From a checkpoint of a small multi-label audio tagger.
Training: 13100 steps, batches of 256.
Data: trained on notes from a synthesiser with random patches, 42.9 epochs.
Rows from block 3 of a small multi-label audio tagger, named by matrix and row number. Rows with one number belong to one neuron. Each number is 128 + 24 x the weight over its row's rms, rounded and kept within 0 to 255. All counts start at 0. Numbers have three digits each.
After each neuron's rows are labels from the 100 clips, of 14848, where the neuron reaches its largest size: "responds to" is what is common among them. Only what is clearly more common there than usual is listed. The data: notes from a synthesiser with random patches.
# gate: first MLP gate (model.blocks.3.ff1.gate.weight, 256x128), inputs 0-127
# fc1: first MLP up (model.blocks.3.ff1.fc1.weight, 256x128), inputs 0-127
# fc2: first MLP down (model.blocks.3.ff1.fc2.weight, 128x256, transposed), outputs 0-127

gate.88:106134121099154099160126112130100148118125131131122143142144099083158110135113089162152120094107123105144141138144099091119156121156098105149142087125154117142156139128201119158105116157170147127098141145133142168114140132130124171137180115152151142140133133147119106133152137092099119148174096151131119063125086136117148136069119153092131141131150115138156112112082125112140131092091
fc1.88:113133115144114092090116114140165123121133151126142107121143130110124133150161086119122081151126107147170084106123131139087126097133125104132092048098156102112085126142125102090094161126115147082135135124173123134150139087122157087126116114150147119143137128127137163138154117115147172125154131118172135185141112151120151128100177121141136143138131134149175173118113120135163094134148
fc2.88:153122155125132150160120128126096077156116117138144140150150145085086129147117087121141116119118131136141182116166132125098136142143135096124107147141121094170096119079133126135104116137153149157081124121098162122163117110141093141116154100142108129122088128136098107106054153132145155152142120141100113095110112118072137185164108117098095136135114094136089111120156105142133121101112
responds to: filter wobble; hard sync

gate.152:148097135136141127137148102102137160128144143137126098140132130132137099091086114087139126085168150165122118139138116118164147143159070134158091097147148122172128153141149092116134100183112173139136145146176159137103100139118172132104135130144134145105088106104097128081116058133089137119127148127106101128115135115132132152097149092127115123147119144087103138123097118162100103143124
fc1.152:111104093129122150114114079184143126110102101148120114141116118095164149130153135167175082124124097137147119103124122136101157105143138118118134125106154157140106139105109131120105099125065113086124097150139124102150103106139073118137074185136140132109123112151136149176135152131124118089118123133136115122129149127187077142104150147119131133136132092141130162114098122099124100181127
fc2.152:179106122103170147201129147129123130139170137104140108151101120154122097160117119099134144125140130147084173158162158080194106103164116111120116150163124152168110110118144118124128134151153158116151146155134128132098107171143145132108101096152104137115129126148110089096112088150121156135128127129113116131121134135103130165139139100121123135169154099157093154151165123123094121092129
responds to: harmonic FM; inharmonic FM

gate.64:126128078143119138155086130110147133115116147093127129173135081131125096113164141137115117145102138111089149155118148106189151148171107133140161133143144159132078136111159099093100105138144143154133148111142108082111092143113115125089128079130101127137126136137105086055113100112117132144135135091112139126105107150143129128119130133109074121117110077111110128152122131164085158125111
fc1.64:132103118129124099132100143123151100179139094133103082130143107106147105162138116175094109147109108095102132133098096161114120147160108146112107160078179146140110158111165181184135110135131160132137090103113118061108104084110106151099142137126117106140152117149100114152179101121126118105154111136168114124134128152137132126126127136117161092137138119116133126137098102165140140144125
fc2.64:118095167126116144140133129171127143118120148139125115126074147119118113100098186128129176128120120150141133149134128096130153097142166150177133149148138131147102172105130170156122115144152120133153123146147154144130154127161172091166174122156142141133133133159140098120101149125139199159128116106148177143120126121164127146144170138139132132158110150090093163117135130090072147126122
responds to: harmonic FM; notch

gate.188:132120131126113130152174125113121153106144099127128106164129127143111131157121163101116136103098099138080147089076104144140113134143070139165137096151105147080126115099131087096162117124115125131134120119146163099134113134126185128114147116084117147125103095098066118102133127100111078142115096135114117131110112098100158136061143110124123132090137118118160082126133137135145138091130
fc1.188:148109100097099116111153140124141178141160189148140083116166135086089113124093161103146101130088107101130063100134137114155142099146115141117125099134148150110135123118132112135113147140140143160131105128170140133093133139115114110144192150161143150153125093117107115126139131134108129182102142148072116158170148133106146127140097137163133128142131109091123150160137154149096122149112
fc2.188:091100132122144135129162120121145103148161131109149133132081126125140143111143098129091099145104124131081113114137116173107137102129126176152155155127137111145151107161149115146121099103128091088090108138115179160116138148145107147124147122133143086119135145113111102141179180116145103137157160095102172120155192138135140091114122149142162154076098129152157136143128150164125118126101
responds to: pluck; low-pass

gate.138:086166131098143160114130113122132115088126089093137086150089118152122139114150114102130104121090150158116109132122060104109125095125122134115126116135117103111136122138141111081112121139103118153107111123129121113146079096128155166076084089130155146166141139104141147088147130132130140140133122097127116133110163089137126107108114139159057155106128126128153140136069133141137114072113
fc1.138:140111151121158155102121142118150125136170141135137183160138113122170090127165108094106114130098116086185133158141081138136136199143099122144153150108141125122134129087149105128133132139140127208120134128126137131154085104104164121122121139110186145150126093163153127123145132132095128152155105142156126105102112123145155108122127144130093133138147084153134123122098147130106146088153
fc2.138:140151102137155111136145120163110169105143117104126099132144115149100137139171109107117120091153138118151125167127088143137118099114138131141128089180153149146103087210087124095125121175123124134109157102143115152155142131159129149167131152085141138133130135119126154123123159129097095172144125127129126143163163152103109165091105087146141156133116128153143157121159123171132129081117
responds to: pluck; drive

gate.50:153132114087150127112128140101114132093106141182128100117125154105100127085122097105114072123132124119116119130153117104152130123131061131153109124127089107140106096128109053073107140141140108139150143148151162110113124133124199147118166118135125121129135146104124115063141106104104146167108166119124141141115122134102145122130116066120117128152140133137092153099143120116128111106100
fc1.50:073146143154120137120109113096106114101149074104136177114145128144144124100128169134122137094145115137115093119103147163122107124112136090125179146145102129084141137103109133148166141102126104124102117135116107109140135112147114176150146114148132121125107108110140169125140144127168140148106115103091111091118130117101129086113108109145170151052130145175144103123122162142197123122136
fc2.50:138155134103128102170100089144143155129141156101123122170071112134111111176160165166150154122081102096112098129104122107123132124154115163096150156131171117141137139106148107180100133080116111140166140139132098139103112135117111108136134158167120157072139116118105098136124165130160138102138091124114162124131113087112120145148081118154115136130161119133083136120131106142097105113137
responds to: inharmonic FM; harmonic FM

gate.90:111159134144129100151140122130144119087159132148143104123142108137102127091105169139118119137107166110133095155124095117126151116143138074103133117110172159129090094129107126101104103124131086138127137141087112121137134126116135134125117109120138170135112168132108160116080100147109130141100142130114101158143179142104109162145106112092114158095075082087131151125138135082061130123081
fc1.90:147112104113145145098149117177132109119138099123096185163143105169145105104141167117103157147134125154156128127131130142121142154164151088125115066122122144143113128153134124102156122114082137119139105130135091125142113141135096079147063163083112150116129112134180171131104141102126167095148104131146114158098104103156129135135144152153131173135149104118137147162113094128150118122145
fc2.90:114173146135113151119127136123138125156122116165129138132149100118116165117121140133143170129163125133177094142127141129143138169021108102095092099119132065099135148155106114121119121122138129100094095113108156133151150100110128119150157132118142132138127124108140162144133076121119108116127140140107151159083131190145132097104123138095124150112129100159146126108112086141118147161145
responds to: drive; pluck; hard sync

gate.236:126161160109177143133133146161100108104096128107126110106125096110147080175117073073146113104146116121150148093114098116119183116119108164117138125134148142116102080115180130126116086132114122115115131129125119155169137132100147127128145130137155161151098147128120134136137120156082129119130118131103128102101111068097106129126098126096136153144114091113140125125097071144146100080125
fc1.236:104111132116166149142136113132110119124096116147119143111133129114101068170159124102134137158114152147116161125102093090090145136167128138125134129080161089147073125137151130133136085124098177160149116128124101114159106149147147106153116099133096135074154140130107175120107118109130160127200152142110147147114133101121162122113134110132121139135125092114118197145122088137123137127113
fc2.236:135109117113104105137126129141099120121136142114178133130092082138122171143168105115106137160127130147085090135156116138157131076141135123148128145167107158158122179079136125152122130118153142126125102163119142173106173171171070111140094152147117101119105149122122096108164166154107106085126126100123123164134151172143130139147138103186143102117125114140113116143139115112144128112115
responds to: inharmonic FM

gate.241:161168163120137151144094084109107117112155103131126125153066136146125100152136117092119119092165147092101164121102101118150115125123094110119129148131117103120110080120115120111137094095131061107120110127124117131118108123092116145126153101140151154117108161144129143115099153135118126120129100136101104096089171093136093121100099105105110086105125110156086112124112136125089071097107
fc1.241:117145089104132105142166168158128203139082122109121107122113128105135088112154129137160139136117169138118128122124120106117118123119120132147114159193125138128143172130156147119142135163144139174128138117089062112143121105157140151158109128127130163170080131140120130116174150122124130137108095118129117137127088132107137093129073155179129141147109098182134117133115151139130103104120
fc2.241:114170086113128127107150157091107116150109116127125106105144102114096133107126111089126134117106079115116114089162145061100134079108129074122131131124104152146117041137119121127118131151130173111119128122105095112114124144173121095146141135104092126151121131090151126097082109096092129181119138131094138103110117138134116120139127105130109157148095106134139119112143149173114129144137
responds to: harmonic FM

gate.104:067143159110134162131135094080114124122115076086116096116116115105148114135134150105137114145103157107126132118117145107106159124170095128100118110132139138137133082141140084103112105104111125139121115138101151133161122077100122177099137154138121105145073131115148149099121094142104111154179098122140162144080146144164139106123119096136122080134136132136145149121129120140133075079137
fc1.104:143155111146165126102079138138093094141140153181139133138114139132107143065132140137124090133149114103116102108108107168120124148126170154100128124095119126130113121096131118110160117165104122123127111135098108151083076149127091091105133111115143128101194130068162089096172100156130113108124138116114139123147129099135112096105097127151112168129122087107145159139126126121143141147152
fc2.104:151120162154109118190159142167163125105092103108118121180108138122142080132161119110124148180128134101117154129110141111144131139090128144136127113099127101149179135138163111132174140143121119148103136139123104141132139120131201188120110157137128136098130101166139135122093103128099084160135139089114109125152137093096112148114143155107126122093105123158139137136113127164097144091150
responds to: pluck; echo

gate.53:099176143080155137152135132093112089090098117125173128110113085142085159135142098152124141116117104142075148120115112123089121113153113156142078126096101165119116145108097132071110128186090110099071125150116140111110123119126136093155128133129140108131149132135130105147154126140119127097140149119098137110102125144115113095151128155141147075079080113134128143111114144144134138133108
fc1.53:115149155167142143110130134163104110119111132101131153121125121126180137124122123127120139185147112131156089120109138134144103087083141127153162114172135170123140104076148152108135118138123139141134154149108141143140117149115135117116121192128123132133101128146122103145151115120116100176167108114130101102154142143146150135093127127148178192127095098150101166077098130074140121165153
fc2.53:121166154119104139130112158118111121130147107118130066148078145146091123117122139140136128152113133104132080177104132111105138145125134131106129102093152124139135168144172087119168138103127138140152096123118167177163148113156141161160114172108128099126132117077083155163142145138090107077097129116146112159121120134124136086113119102161135103107116129113147133161097099155162153137132
responds to: drive; resonance; detuned saws

gate.20:143122145161134125142127145123124139130120169154106087136131137109101093130121101107121116133135123145128174138138148133183150138119129110113108166119174136116131127153181081154118112135131188156116125173165101140114099139101166117108167112142114161131113145134090094096128070109105124097127148133103137148087116119106125120085134116109088101098156161122088124085126102101083134109146
fc1.20:125150079134141157144122162133139112145084130127129122095081096062096115102117072139125111140090074126119111108148144084104112103123150138128122105107114125114118124137102108151083146086147132096122139133097116186126162150157138139136166108112103169113144128145120138111091156118142106114070106137120154166125121157112136147146117151147128139129102103151092090143145140107117112097113
fc2.20:136137142150108169091131166121164137168134105120145122143174149120102133085139111060171096137163131119119118140139095084160118125108124102075102125129102118114136153178133133086107132138124151126119087146176153135119129150144136142136121154111123129147140141090148129120125084147127135127117151133150124125068124131107157090164138103135146116126107161109109145126092104159191118163120
responds to: inharmonic FM; high-pass

gate.23:135160125139144120186159115160146111145121136117144130136122124099139125124116101150144134113119125160121110123085149122099125113113151132144162137153137135114193106167119119123144108124160049132129090126094120130139120120109085143136122120092087154143112130180149150128127178129137149171142137181138108144152192125165088147109166142108118146150131113112159162117098147079140129121127
fc1.23:120170116178184101165102133088102137121145149102125120147119150138095146149150093120171127099106123149103165112139132173088116119102166112133121183112149133100171128134171138133118119153135119149129147110123150133093109163138125163146122086110129112127126152135136099124148131134138081135138123127112120140129175106169116118113143152147123138129139137118153169104116092075174142180093
fc2.23:143069118123143139160131134111099156116138146087133129139119092135149130169093115121149111119180174114139164158140166086183130162143132130112159118156091102128168155082114125126123132151127157118121122143122145106125130145136139143107140091143119108160094128139100103121136087136111122097116135133122111124077098152118119091133148080144124086127128165143105112137186118140102186113109
responds to: drive; low-pass; detuned saws

gate.82:087152125111155105114105143100103118120110109111111083141112091149153082105123147095130112144099148128123112112108129071100141139139093061119135133124105125091113095111108093090130098152115126136128104107110105114159106100104118125082091123107152132149114114112142163069101093131131140139144099103125133137099084117122108092097114097153075150112148110153151153133132136136136100095151
fc1.82:105152115132105111116109129116097098166131137164123171166144140127164132071151161111142117137153151117153103111110106142104095132149112121105110125109145112141126100132120114116162065174099126159116137113126114110156074101075088125109109119111167131120108151111171168109148108143131131151121148150118118144111111106149102118102144139140084156104141085154183150148128108178138132119141
fc2.82:129127161160099141166136135197138141126118142132147122129119134126103137144118120127115097120150143118147158148122143142131121172089151148088133104113128071114142140188110129116142130107096119127141172128125152122136184125143154138164156159172161134118160149160159091111112111121126093108158139086111118097181154140101112153079135176113127110134109129138149161127182138158127139139137
responds to: pluck; noise

gate.32:111177178137104124106140119114121131094127116130100106159149121091119119144106127156116116154135180128119155109090122070132107115143098125121124111085125128115120108103133114109125086142127134179166132096104104137182144124094159135095149115124145166150120138110125149090088107135037091136116122126119130112107159087124093108115120120131075107127119130098136133130131152134127124104166
fc1.32:142122091159121134120097115146151125146139129136126167128171142149102122139118106092106122124097091100120092141102139136125127119111120096122161149098105069125127106141126086124119134114098141103100162107167129114105138152140112088106067110075088135093103109140109093162157132130142125128097149100116099130148072135125149184148153154132146157102110128150159077103152134156117131154125
fc2.32:115142087131148138130097121149134104101112130107127106071151090086167132064154139182131128132117093151128149088117157149151139112108134105135131151132155145091134117103105084132130132140131128112132172128155138135118128129153122157113100117104128118141100125117116080136121068096121128144088096163115133154142146160111120155104117138078130129161178110125148105095152184144144095137119
responds to: pluck; notch

gate.159:135122147142149151121115122130157144108167125134105124114129132162124137128103129127115114137139071113156112175104139152173172108154089084188153102146112109148101101126141129084163085127148141142131133097142127086125122125114147103144172131103090156091107132138084102092084115072084130151158146126118113176128104134109151137105127126124123154103120152106101144147125147141116160096140
fc1.159:133166148143141113134136089143122123075099093122151127134114136114126164133164134112144161097100095175164119099120129143128134101137134121130091104117140115136104080096083112077145151144107109108125112128122106121142092134133172112117114129145132155107146114127087112170126120065157104110162107129116087143126104102097132083105105140137181105171136150161152102089137120117145127160141
fc2.159:128060137141124137124124126161112139130140147138121166120123165142107117144084097165139126092135173155108200158147129112159097160127135150116156078161112108186156152127103140130154130162096129106138108139110170133125122174150119154136142162159128130092112113171135096145091155129126102096139161134115129121157128112154106118128110129103134154121152130124127135162159137112156081131098
responds to: harmonic FM; high-pass

gate.29:137120126143160150182127117119146138118138120128136134102154117118090103136107117099111135109110160094112149109059110097125126115149124101114135110115133138135172121141119141113070098115082135149087127150089124083118118154124123082156124140144133162090131170131158134152138143143107112102126140154089132104097185117128078131133101160132122076102147142107148118132060158107113130126121
fc1.29:086144123124083143131146076152132111134112135130140139125122097090168106090154149126140150129103122123156106099072152118164110105131111114158107070140125101109113127105166117155119095120102158121147114151133105130141087145086129098146172125137108152071129103153122119127098128108154108105132140134126137127093110124146127138060116135119099159086157094124095149099112131148085139106106
fc2.29:160152143100118144096086115118142121146176130115142098155098155135158127122136112163126093117086120122102114148139136143106125139108129095146132141124141122141083153157115149106153115113142112113124111160113147158128120146131101187089110155093136122131168118144130119128183109131105132126130102158164125145140120189123147164135104100124123135146093151119120177143129127084214159163150
responds to: notch; harmonic FM

gate.245:097117148136111136127151146117147067161112135093124136155143112106127117104132067124122136133107119135127146077105154116093164142114110080140178125149101118152123130110157134146125086127185133150118137111092149143125124150105120105109136125126117136139120112141096124081112135123097093155109152130133143084120183106118132131124110125123083111039097120167124099115106124124132100091113
fc1.245:091138096134132126099124137125112125122141095101144149111152145128129133122133124152128099085104113104135080150151100116078136057138143136120153069135149167148150089114084086096147127143081080133140096118150130100146123117087122159115131142156107107144110111138148136150133149156121107164154132114158134121146172125157118107111174129098172128161140146091135120118116174119152135155143
fc2.245:147073142110136161127127132101118124108152114155122155128089120158084132093172132132066122150104082142101116131138115123128124155115133158125171155084098165110086115081105131115213124076132139109134120135142135166141135140128145117137140140100153101117148139118137126092096140124136161132162120146093140119155072144137156119108141121130131155137120109109144159135133113096105148099156
responds to: inharmonic FM

gate.86:117180161144139134120127118120141104136116127144134128166085117175140114164086133122110161129116178125126134151128084124158119149106134125133145128143145076122118118114139175094175086192126146133112138107174112150187143130149140118139139134146163163126097116099152167106120087116105103122148143093100116100160108136149094121101116143110100117109088151129122139122134126172107099105141
fc1.86:106116110142122098126125095140132126129079127116118105087143152152131127165156149117104140098095152102129121130088121102091151130149122127145087117145160133150069105067136086163124120097115162119090088145063070113130111104079103093122078132109107106123111118134127105128118174118111117152181125102147115121127138105148124137132132167112136119143109133134122110140097128107116136097144
fc2.86:142122148121154133156144142123102105170115083147145104173147112110163065050140112152097098124111154101076107169127138066140104106115136093179154132132151134145136111093126125118146130136120144109132103137126127115130153102098153167106130153154156147167108152158133146122137101143112123157095143118122119170133118099139114110147131123129130088117127161089133120133141143140100174141132
responds to: notch; noise; filter opening

gate.100:149151128100125082171080126120110131126161151166135098147107123136069114109097129068131113159150142103089108112106148096149131139126077102095102135158106124134095138134113113158132098122149146142156127150168114100111134098117137105158157103108161148148117124110110132113096128121099145123083106125068123159150132122108115148127130101184141113120112142090117078144126111117106134095127
fc1.100:090127105174120131135153097124191119128094107119100103135148162108105111111148126139133152162091120121110119120114115118119150117151096113137110150092139160070091160135114131175166140144185121181136089116115106087134162101101104137149137139153103127141121123123079131125077135084107122099150110125088124130142135114124115129168122116128126117167094117089132155138135123097104134114162
fc2.100:108081152149116135116151148165086109133155120164116085128116116089104123126127139140099102116113144146156165144135131131127149175141153121145151128165161128130061159075119112119160123129131162123124118087099151137135184113149125140135147118153108168160102135145139113117102155138112153079121085121145130138122091109111119154130138105094132110190124134110101154147135115087093106090134
responds to: harmonic FM; inharmonic FM

gate.15:147092114157118084186106125118120109090105150132143124171149088147113097111134134122129146145130133123125140141147137132160131133133111158139101155142108074162127131115165084099138083136138188138135118125088108152141106140121165139114126087087108122102097142159084104083149123102109132127122127171155133102124128121110151111052152099115106110138148169115128114140105143149111119103108
fc1.15:129129121133139096137131122131109101113132089152130114145134090075129156117081089159139101152086132124105118087123147153108109131165150137131154124071142103129164097094116119121110130132130125119118114123093168156135147153146056118097134077137130107146124138165157141167133184143134129128087156127157119146160105180133125143136139176100121104128135069109136125124133119114130125101100
fc2.15:121120118142137179145128127128140116156118142103128108105116135171144142126154143089113113134169087123105135160134086115171133099127091127103104186149117170103070151171163126177132141118135156094137122125151083114130151141126135153121101145126119117113098141084152083093123127138159106129130138134122168101139135168145144153158103114177120150107116161170118152139154088126110136124157
responds to: harmonic FM

gate.94:096134147126148176131106160120138136139151128126118136128145141126113138155147154158135125060104197126145123145145114129147177111111140167116152104103122145129142110152151105124120147119100146147125143095133086096178132100095160102114142116127143147115129139133133116102103079096142113132105102127143108108156111131101070161091130150093092134090078108123152135114101109085119160087127
fc1.94:116072139172125120136136142124162117158172112140128086121121135115163153114077097117111118101154109091102081150098137172131116136120104107074129118086115105075125087137145125175118124119166145134182135174104178145110140154147141130120139160144128103125103121141107137110125122122122085132114156126114134139145109137159131105115113132109112107103124111101135110120127142104087102182097
fc2.94:126126117124137138150143133135104149107128165081118140118100127142116103155129106119134127143099134131140114120135103126123109141150104154091143174164128147134115123093113106098149171132140086175134173114182055138120136141104108148122121147126147122072111095126112120127129149116153096106108117146106109098119120104082096099154119098173108110145147127137126108156153100220131131105132
responds to: drive; ring modulation

gate.24:111172119102095123102106151153085142127107145128111096128111116111173123115134145143125135150140158120120135140103089136127185145107113114122099131137154140104076135136117095120137090112138148143142132119109091147145117102095176131118081130128141141142106184094152161075096114130068155146110111107121153101090099171117113111100118128129078115124100115124153153121133109128124066140135
fc1.24:215130145134146097153127156175151127134142188138135102132113165125098134139117134128145138113145104118107115104102150112123114102151129150111098164126130126123110120138100101097125165147148113137131136096146077117116144133145109061090118136147161160126152133152163121116113116110102140172134095114124165134109109148099132119124145136132109100153090154108117154112128078143118142173187
fc2.24:138106089112152178120127102076121116158150117130171114146119136127160117115114098136106121129152093137102162129129086143164107131145151145190150147161087148133203125091123152125101150121134130091139115134134107142122129144113142132127123110123134107130095116132157146128142161174122114158066167135146113099093158136140121138157151132130125100095115154117135090117070092163139135127136
responds to: pluck; filter opening; resonance

gate.55:092112142148120138168111101138130157099112136122157097108147103122111125122082114081111141129157172077121121097076118114133128114123120098088111112149134118086150119131164134126096065105128145139150120165117089116131116159144163132143161130153128151128106199147107124105143117103110108118100141118096129122106160121132099120103054128130107144095135114124113110158104123126102085115112
fc1.55:114094109116128145168099118129079155146110160115162129113129118142106109128138096089121134090167167099145157092136124075143132083118151168070107116158134130090164133112144133143083116139099145181148116156100096114133100130148121070116109105125129143095170172137151123134151122114133134115141133147162150118130163108118114129135082126161143123148147159149141123167131151161143129127129
fc2.55:138154109106106095119114138147121179156134111143132134092137144120115149103132123124113126129071114132140100136187124114156120091107108109172113131171074093117144147120114114111145139151157108134126110124092133141144160168125073121169124130169115158120139144161126164087136138101073084112144108135120127143128116172111136135120126115167143092117097121093116174119144120098143165166106
responds to: inharmonic FM; noise

gate.203:082082145143102110111147120157094122110095093123127156075140149119133109132111118118140130135096128135133146111097112101134107110122100122136122107120181108147108088097128103153090123164119125134107142127150141114154164136091116101139124126165145149105129145156128117106160151119096140139162145098134062079128143099129100131107111127061083162122121112084112116123084125179112111136141
fc1.203:129149137120143118184160128138154179123082129130177123174100095156126078121157151119188140111116116116146136162154118145145145131112151132141150194167063103136136146118170110169127143118149072165127088133121109134100085149115136150116122132127108143132138110155129125132117118168134133136143113120133156120112133106133144134140111074165115127140157130157143099118146144123137140114164
fc2.203:155171110129137140154179098090106114089172125133109136132076126138152172110103104160135138135107075134082096124107133127119120092134156180146131113132089128130145170163098135113152145165123109100144118120142137118139148145133115128148145116099116120095197128111128114156113118099142108139126159143120148127159175122137101122134179117161143150104150124130156135126151147098153102175103
responds to: notch; detuned saws

gate.56:125117129095141137162118154137121141158160149088089136139098119130118093140125147166144139110140171094117153161108090093193168154146108137145163172123149097119149128111138129134163096117123152151106155092124140109126086156105120155159164060132138124128067118138121123128120139095093104133144154146129100100145150099139109111100119121114100123101110124164134156117110106134094163120125
fc1.56:161152128110168154114142118184137084124141157152117135125132121109125131137107087116154127088135133136155155138125149168149143154140156118115187142123160130123147117147118161137103150104094170122093137102176155180131134149088141154148171108137149151117111143161097116157096169115141120087109121136164095103107136105111101160112143158100149127115167127091136108133109109103139142093106
fc2.56:134154112148099132111162091156133109126104156162151151140111138203125115174145124120114123124136145138159154175134111177159136124099153170108150142103130155173171145130147116138135107098130144119140129098166105118128143100114141107116084204123132143149122120120128140139134159161160107081130140084153120098174152132181138156119113158119113117110122162140127125123124140148133133155138
responds to: notch; swell; narrow pulse

gate.227:113148108140121110111086105122091125099135142135149159149108111109102154136144132149113097114190155133122136174129149141146091111146143112145080120125123104102120100181080101103084131129113128089175127148150096127108106094123178135144143104104133136136117148106139150128135122069145104100139134148143137141130150143127081168076137150116146157128109079139107104129118154142111106106086
fc1.227:112122117135152134120120144130134113134121112127169088146141155183114129132159136124155091118130161170147118134128151116118135154167174136177134120134158108107129124158114166080111152124122130124171137141148100138181097110165147120117104111096131159158168101120132183134163175148157125158161130124102117148059152124133098145129131161138165119131113129146150102163126086150143096127128
fc2.227:127132153143125086117136181107122124130157119101117129121113135096173149112111116143120083139132128149097128153141142131141148157118146128169118123088136127126087118194154111099114131143129135073110133125127150179131151141109133164094132116104156113129172110098124138077116121116098125135083146135138117136141078107187129102108130097134145165174113093140103119109093133087144087112099
responds to: drive; inharmonic FM; oscillator: ring modulation

gate.164:130121163123117135105149118115159128108134116147120115098154119120138123136137149095118127143110117113162100085147138127201110078160102106177091149133161094146101061104136101151118135139086147137120142154121123125121120122147150113127143140185138098133129120088104120086096133109116167147157110117132102103126115088124132129110112075146150148149109099114079084110118131148091092143123
fc1.164:123156138125161132171083127104110116152144124113128134155131105138127116112100113114169143111148134179115208177116115072130121144077156112113123144131138136141146183166145152144164124144131109120118134129104141132089127171135107160106114113127134124121150149169125167116160112171120090152152168157123103116094157113157124125130132138159132117114143141140115118132100098079110164103101
fc2.164:120151136123147111113134111110133116136111074136122081143133150108134168095123133151135114157094081113114058139133134143141158125156149124120098150115178147089124148115123119122129136127147096139170110116112146147157138116098090138125080099129119116109193139113113152115115129102138123160142110115105170174162132121098156135138159111125121125121104081097108131090104114118126144144050
responds to: notch; high-pass; noise

gate.248:111094128098113174108111069089129121173152097128083157140133148154170065138104097123121133085128144117107163125123100089167171134147100127119184123126132174147117078140161112113153118132135135132146118143154105118141110106099102126086146136096120133155132145137132147093140137119125108131147134120113119092096143123115121115112131098087111125113138137134126100139061112133111096104120
fc1.248:103126161099095112129172107153141199134096145138160134071130119110147121155111139110140130074115128152110106122129179126178145113154084095113124149129164151165109111150110126128112135116147117111177135123058110121133095091159166114128132128147147140152158114111115137116111094115149144117138124165143137101097123163131139146151122103111156173119149101142136124134150105122080127142127
fc2.248:097112138127130141144143116103103127170144132125160107110164170133155158149107123141107124096093135156139143144167147158138127083133153100114127154120132109127158106116139136175086166104125106109194097131102112130112126103119103082122100089166104107130107113169091115121088135142152142107096083108124126155135140118121124155114117121125137164087133099155077094148173143087116112128134
responds to: inharmonic FM

gate.18:109157170097106093123071122138113109071128143130119128126107147156133145126113135131129187143136142155120168150078137156137144139123075123130153138106144080141121127140144141141124105113126121115159153149106154139187110114127133113150128152139137146107134173095075199105136123082096102097134137157097124073114107130122149113113117153118139154120117115125144129092101093122145108107120
fc1.18:109084109134134143113190129148100135172128140156134103141136115122106147117104138117127135117136114147139099095129122073112101096156133145128123070147141115097120165152087124134068124129123123153144126103184131111048174109138132092154123123112114140148128117150163099117113100123124133157108102118147141128122145142089122170143169151091124096134108138076129149140145151116097136144117
fc2.18:100105110132174110125104132137153073167161112161112122148143120130117107124119116111088115129129102108117156124110101102160131155088144120110155165128129080111131074163135096146118141115147113111102091087109131040103107091122146134104154156080119140129114125114130131107133123143114112168145141131130107118108128086139135154101129140106120149166067119120138145144088142132107112100109
responds to: filter wobble; high-pass

gate.144:130119123097128135112135111151132115153118101151087083136095127082139105107139117129100136149061105149127123133107061107125169134144089135157115103093129156126108138133119129137151113168132104110100101108146135113132123134135132170138167172171155112115107138118111124130111094133050117114136158141132151125112117103153101109106132139083122117119137102069101167092098130128126091132102
fc1.144:137145168170124120145141125123129178177117136155091110150100146178131163131137144097126140146151124100140157171110116151115157104139124112094076132122111158124105151082154139193182140104146139122157139116117119066141134126120176110107129114143148134126157151136115095136124076139124103107130093133124113103127133138150139097139103108166155108114145159109103148107110152096108146155127
fc2.144:108147097123108194141139145129086169086112087136121136088144126134116123106111115121111119100139142155121142063131136106149123175130119116175177088174112102115137125149105143097104118129109142129103105132125152142122127149111140107127149114146128180118160152138152141123096180108114121162138109146077136090112093139066131105113151136110107170105121100128122119160133158128138111108123
responds to: notch; detuned saws

gate.31:119138117105119159112129072092153090142127101158122099092097111131132116119129155119114156105115122110076090120050075077126136143121057100134118110125126131131146144116106117148118122120100114106132143133112120061140163099133153114173136139144146142115148103129136107118093103108112110116129143117117158120120137138103132127122136138174121087112102113115141126106084116108069118150118
fc1.31:124127117123129142110120162118117116138120114097104129113117146089120169157138113116195091104094109153117110102081121112087160144120171120108132157127157153139145136135108200103093135132100107139107118137165098121158107145125103123130125158101138116089133132118161141155147169126125086113172065145077120115156136143118103144163092119127166125140137121118165126149113114104159144105126
fc2.31:123127094127144135154143086158108095119094162144151130076147143102128130143136130124126142118101138135127147090124131126114159087186175127129115102151145136147121094088108107151153110143138157115116163133122094146159095126135124102122117155180111178141120125145105150147101131107168118138141086137084121140104137173148142161180132122098161092071140145127107082103123125107138131146150
responds to: filter: notch; noise; harmonic FM